config.yaml
noise_aug: 0.002
time_shift_ms: 100
input: "log_mel"
win_length: 512
hidden_act: "relu6"
stem: "single"
optimizer: "soap"
learning_rate: 0.0026
shampoo_beta: 0.95
max_precond_dim: 1536
one_sided: false
max_grad_norm: 1.0
epochs: 34.4
weight_decay: 0.1
Rows from block 2, named by matrix and row number. Each number is 500 + 50 x the weight over its row's rms, rounded and kept within 0 to 999. All counts start at 0. Numbers have three digits each.
# convs0: expand pointwise conv (model.blocks.2.convs.0.weight, 512x128x1), inputs 0-127
convs0.172:476527557485569507567484538431529529537465508453487421454514493545512648556497500475507479547454563419534493570506467455461540549406516558464553470553463554528453573523610475428495476527559516507493519524423477472505412508490472479571503508474487452539437438426509463558463476459502495469510512593457622561484520569453483524452520574550616538547461504511533441656441411563469565533539
convs0.173:508431578452543544542527456568574504602466463435526440532466556519481460425564574511469393532510474537486530536502520442448547532474621468391423497472554584446429538567473500547438535485492438439449574565534517540461539471603537458478543494585486501502488469476500482558490475521498535461577537609481504462507599531625485500595489489494539475431557529469561562538485541563524462467553
convs0.174:419429480551497503494477501489449652516493528453525459481485510492431365497442522464483481471461484496472577526410586494426545580521474481446522472520576425601366451493516471496543552419495569511536550413562455522444515423458496501475511474422509466531545475580493553545474508418544455493469556522526406624492494556483518520503477480572556485470450448581525500490506431494482590442551
convs0.175:448441496432465491480519473522601579407498517399504494469540462480486479527463505506486493564417440483503545503568494478470458504520500464425498562560487513461512518527537475471536437538462554498499514541448575398460491618612469599299477501512473492543510458516523512479476487540583519475457477470538424449504389516493420346482510560530480540547490551477556576556534519472531433508466
convs0.176:604570550436441544492568533438487408419416413503517503485507546568428437495537471470511427481469585560604533421501487511489480455484513478507520459487550507443462473462512478489521536466431499385458530544444491404491478548461493541433554419594549496570465482517480494453542545466461566444532383460584531505653437539545528473449482491540485473552505514563506515612472464477554496489469
convs0.177:485501481558550426575538505563490471554506521447525442508486601492437501524469540524454491390582441413536441508541395488508447488489452548444541469454560528557555459477553573558497430497467523429475571516554447492483538521453487488513543475499572582393438536430515505526478459539482441535394456441498523537586587509477409566440490438457465464643561526486525494437431487563545491500431
convs0.178:450476521556555505470419434468595426461560584499482496610561556536468541511603486516511528473529529482492538519489507378495457438522501476481490539610439477413474598480490554567519540380498490498560491483468480567435464595441583501514494478489492540513422525547447587488454493483484511542522431497442511440461417517558501513433478521451429582467441456500531511487606448467559492627482
convs0.179:466519452466418568469648445537457509512495446562511559463576542580572508499374479517505427452498531482439467521524518460552558425525550520501469582549475546456456572486613486418437513573547528505543438363536515455507530454514424474449463462549454479473580427486464486475405469483575419484522529494476496513492514491474562480472493535554467446582472547403477546565550562519492536523435
convs0.180:457568414434475471491565553466576517519497529563524531497438489491565594490495479530453430481548526575562557496571427561508497427394380461623520474484491449488529536553477555424612454462514487566534543498453482532431462576486492492502579427446539406419520454478481473530545623469473541457524645511490522492496576503524468516498541460533501439479526502526484439432418514459491500479522
convs0.181:539496456570524542459565496549514429465525520465446488482387449553467443492587517478568499520450579537530408588482429495521496505549425365511413622552491510531520492487534451465508548530532416568457575524558501452455514550530480431503535571444460492538494558478598542477529464522543507506548455606541568458506439493498495518443583419605542469543575509477467577506517421456509460554546
convs0.182:478497521545423538494391447503551467530501552520568561503527506515496566574466484458477625516538459519517469537515451442450573527581396527535545525618580494528508489514547495577503555497541467534500437536416496456548571515459537576437479472496515592499481559552545468468502407450560564502553478461510500542520567584469520493505447603568433540350496537538484541427455502512489618515540
convs0.183:383550452578473526536575496466495447539366410430575553535540499499527596469487569535497540528466444536545513442479478489579466449505475494564557485476513567499455625469481586485533547541377566478475488501497555573483453547470572557439527491477473543480542512434431534405565572528512462609513494557435512566593549534479507529460503498509502482535483463481465374472511482549508541545539
convs0.184:511538525543482434621461518558434440496429508501542496455496505508549437453519523577509448506463482527564529444519515458598392568391536502534436493565468436481450542581458532554501588488478534453465453450476522449507590522524537473471523470490511620473548485572659491530553490399541483459487525496499499506528583496455477577556436461507529453518620487475442529566447536501407436486550
convs0.185:450470590426501487556549450492555430488510470488470426549458420544499544381497550463559530444402425504505534545461492547397444574548620485442468537502468488509476509510437501521536534539540462587524456528471440443569604377499418529540533472533426505483484510505491466526532489497457453588498432523358496496486503555435608441459483479469419486566487491499469459451425533472485511444488
convs0.186:525538484469498537468451611508468546483461500504443500529489540458456431463431520634444431480510460468548505495545514538490452528429490458520424492468537497443545465415548437591624466446465552469439469591553492547465459487518438602405474385471470507471506437496522642538513557482520453369501496539508476513551475439543524499574461531436531465487502471395498496522548462385478497483508
convs0.187:514532540462436425490428518440523384522480484463493532449560497509357478469442465466485434504585455460384483450497519519503515506566487536520441534538431472377527609567475436523445464438562465505486470506542602500473475593437518436489460565491559407576496512418465470456448505480521489469448517504509554476472568447563461501465495425563460420507480553524450608470546540471529552430456
convs0.188:513527507404525471593440554465508433568401564504505470499538449557568521477537440509418492525517502448506519568413548570466587562483573524570516577418539551457503459496465439514550566502423473501465542505502475483534516509574427537504459577573416461528492420492556529479535461376500504507444460489486458432392509483429567572491531410606507544462544530469548505398564550449519500502503
convs0.189:466598531413484444527554526528501464519554502570533583503522537478521585354581465521552490530464495519470463447499542491462421591490612523489471540539437480559543425525532492518407623537483438465442528445531421525501523467516564440586459553470489489525519507496555472451497551569465540482536495487462531453473526491588474574548480397458562510447583563572464491517523401505458391513533
convs0.190:584484544398437424462517436552530563508398551496466548484491601554421525534418475519515408510495466482443398435502499447528471459554563351409460516428531454412419469461497430481474441521497483461512570488500465542458537523471447517433534514465472548550540447561411546500530434500424501502558545488440430480447546541508481420477586487461512449438555515544565487497535501525471541430525
convs0.191:537487541462456485515530500483564563477531492471584524570550526471466485543499535566493543494491507564554483563420499520534463531525571406505490488515577468489543498548516493532500486480520510467559537583478536467512580563534636492628446503619513516475415496572422509497456477599366557563396463508462582521498503547535508471450441642574508452477473521479474393413470450546478499514495
convs0.192:515498426546460513661414455482535475504570568532526503496461544384515490541517537455518454537514515437508502500539533496498515524459510534500502482606513387399455418509517590480535417514359515498488437481537435470498477489498475475481550544518437429534435532504469570526481522432419390387509515505525524569392448570487440485521571521476533406578505445543558489496454473501477493523454
convs0.193:451450533533527484561449471438458567508436520547478471526545486534471417514546507506605465502524479477521417561550459496546507593486488446507495530514465511525471648461498499538534416600543473483468563444404473414526502453584530594532564528489506544388562422416410492485507433468551524406548418551461562487553513518457510567464474461440601497463603491503499484462459506516416500497562